config = dict(
    dataset='seven-segment displays showing three digits',
    horizontal_flip=False,
    num_experts=4,
    batch_size=384,
    epochs=28.8,
    final_lr_fraction=0.01,
)
Rows from block 3 of a small multi-label image tagger, named by matrix and row number. Rows with one number within an expert belong to one neuron, the router's apart. Each number is 128 + 32 x the weight over its row's rms, rounded and kept within 0 to 255. All counts start at 0. Numbers have three digits each.
Before each expert's rows are labels from the 100 images, of 14848, where the router gives the expert most weight on average: "responds to" is what is common among them; "peak on" is the class under the peak. Only what is clearly more common there than usual is listed. The data: seven-segment displays showing three digits.
# router: slot weights (model.blocks.3.mlp.router.weight, 4x128), inputs 0-127
# up: expert up (model.blocks.3.mlp.up, 4x64x128), inputs 0-127
# down: expert down (model.blocks.3.mlp.down, 4x128x64, transposed), outputs 0-127

# expert 1
responds to: the digit 0; first digit: 0; third digit: 0; first digit: 8
peak on: screen
router.1:101139144137048094197104125092105134081114157191070122162156131096141140110192124154116095137141174149093153121196110177153122129117173184139117074157145146150114146157111115106107098139094133171136121189163152147115117180156146158101151086161161121107133117147111127083142154151085143105116194196083173152117134157168097108151158107120080138078134126073065181110112178119104111094084
up.0:126174108097115141144161133142159166150174110120099202146126125116095097119115154148118143100090077110122109133140116121159080084115155124105179142158071157086130125104176122093117148086180160090158119102182074167175114103161135180159056154180119145082150097120136161123160131142103075199177172169175110184120133130090110166099152120131113105124143185069143089128133110055077118101097
down.0:168127131081115121167057171174088097169139104175159098135183099172114162136135161126137101102081166097134124094122141124185135108121121159164139170150114160138145073170173129193089140113143078094093118105152086095130177126109145097083100152115172113118151145131148148178100091089125188090085072070134110121123109139149140107093091080146158155107111087185139126177208127129176133123074
up.1:122127125135127163119119128127144096131167113125124104089157105131133070118113133122166203110132116213144185068128116032159099101081106128165145137122073154047127104093126123143172189068157135160126020123111154117161171090157146191139121111107136153136090099089141134134119136161093101108112139111143122169115130090119149177121107146084116151146144143145096124130167147050184140103166
down.1:107157114129089080166159088140102141187138145097124152135121164165069227110092115187108105175081159099088135138165150160149111139128129070129095107072090149143120127166111115137142074143180136076129181111167107098137114161145123092114162144178143160087160144114093081110142118097159121170169134156087139137093141186111148108113136127168137115085090117159142146107146054122068121047089
up.2:089144144099133120140150098117179177139161111099126214092094114108145086162131174103109104110080060143105156151146075156147114160081150116138214150085075145099111103146137137070126132103152151162079121116177103134139123124139134153194045109123108120144139175119118138123129083132174100180131110138167135164118081139078136151121137106116130078111158114062159069125087117064071163110137
down.2:132134097087111140158087126177109106123140144181164084173192158156190176096140122093124150125121190073138113114099173124127125123136048129100088099122137166091152114128101085191129147143151092130114097106137145121129152127125078111065133115189179165146154146101094116127117146117100185041122151123105088070107117153152115100151141066183119105147105108187159193099161079155134114153111

# expert 2
responds to: the digit 1; second digit: 1; third digit: 1; first digit: 2
peak on: screen
router.2:125132131124096082192109111100096215132132145080113137098107136137126113135181161123109116104118171116106136106098075181113137166142138135082093130116098093183139096087142124042061083110101141101096130176175111189145109090150119117145135085151124110149134109081096174105158130075110160167124183166185163124105123148107120153069137120174091097083176082117111121106117106105084103081066
up.0:108133104144140168149155163102157121183117132093118138152103154119129126106121130106124110113097148170150061174094166103139063128095094132188076214096117080094130112089083156083116108062166184147177117119246123156135128124198152170188106186146123150127103136159105122142107094144138102154138108137148122131126131163125091103146156212119123126085108150121153080106089137136127152089138
down.0:142201112110095105181093169112092094114154117138116126095165172123120106092179087137156096148169098121153165044096083121102151164106115174100174077142096168133145146106110117166139178132126070069114113221072125129150142117134126115091120130085151180070156151097148167142110147086084096129092133120136098094115104126100159129111110140135088133086150080144105179099169098178177144169109
up.1:164159117079118109130146125204109075147042152149176137179138117149196194069082147147125113152131129101098101182147112153144106084196053084148145110143180148138135152140108124209134086168143107140147179111125094107107161132114151134094136187172170103120109120123107109102106151117164132100143092121097087079101164120129113127178157105143123169162123124051173118143145115135164108148138
down.1:112187183128104135168135123164147192143170165137095157095095147148104117143134037162160184101131148164084086133068118160132141127183141118134104115132103134190130090124161115134130126096090110078145136062085070185146108071091136070138152116122128125075149131108097113112141131054096149102125130126131153158139174157147141168122143115135179162095154153107108230131182130150143120164111
up.2:086109168160148161117169173137114118133135113138096141135093146121109116091060063129101155140121092103189161157157150017138142162096106119127141142105163157067058075095151123141167157114115119109096171088132171126107093115093120102181116128133078065070065188109148147059144121119133146161109152119128109121136084179095159125130169167118136166162095148150144154129145087118155118178154
down.2:138145177130112071126133102156080138116157105108171119142114145166153197177179169092153146118148166119125086118106134149088116132169093109103124144161176133091105170161140131135104094185160120097156093142190107186117125125104157147151138115125130145118170177128095139152153120216067130143127099123125089133115093135191072080128056139122151077071155046123109164161123190122107113111075

# expert 3
responds to: dark on pale; white glow
peak on: lit segment
router.3:112141190130152106140065087123125105154148078137090132125120081157132207149131147142138115097190132155137172164190056158170082120108134156159170083146161108109139137126098084159174068084120105171096122136156168095114163159108098169149094077130172114142148135103155095128151135115128083101115174147145129117146140099131109090154083091083123126083149156070196110186115196095109110100099
up.0:163171100066100063133166154163076140129071105139175075160163129152135112102078096137087136164143140095137108167102096148144088108135138104180137149136105101112130154181045173141149134200153199073129141107152150114085114170150112138140118142145105208101166117095129130135159113088133077114154122119102116169172141162098117128133116104155128098101071132151126142159128127133170092145027
down.0:067084168173081136146094129122170121067138197095091168085132161091186178153149138080120140149135123144173108109109108118082164162114172138082102152104141145131062138106122171101134120076080130142116092122135091149138098090116149058113134139150099064131090161144152146098127124090113140150142115098128124071142128120180124113092225157129138134088110150153076144077134088133098119115208
up.1:148121134134121163132100174138159154140078149145089148076139152143111136083131067143091083130085124154131094157108120177162145123162120079172087132093124129071120037099112134128110134129212164145199143135143115142126073110137119157154123113162143110153063128110142144090095040108139091137155144098158169091137192130106183137072129155180111111157150136134114095097085086144085151164191
down.1:137146131160133130160066167162103067118123174176070136110174126142119123155091053137130111079123116134164115154140104122138200118089104109110128075170067166086154087162124130160140156115104150153109100110150155062076138153107119128117188045076097101100163099101169152123130147114156178118161134140102118063155155115154130137179118142150116166161104093145134204175104096120106079161135
up.2:174105132152139147101155145139160121177065231100145187090143163145130141142125145145078112152060120129129111119123169143063139119138130144158130098104110082084112170107096166139062068107136151074162201146162176148098146128092116129184140098116102124134096122106129126102120108169126145110205141116111108168102089139075113129079083120147087150126146150177101135136128112133111132152231
down.2:099149164116177182148085127086112069092182115121140099130122153107153097156111123089182123107120080059159147101104105124180139143138117177093149174159080177164134135126136079153145145108128098155116131181123092122117130122135155149119104136127137119151108075125181160122123163055108102109077147142112198039095097142160066114101187087072116093145091070110171141092115147132149130136077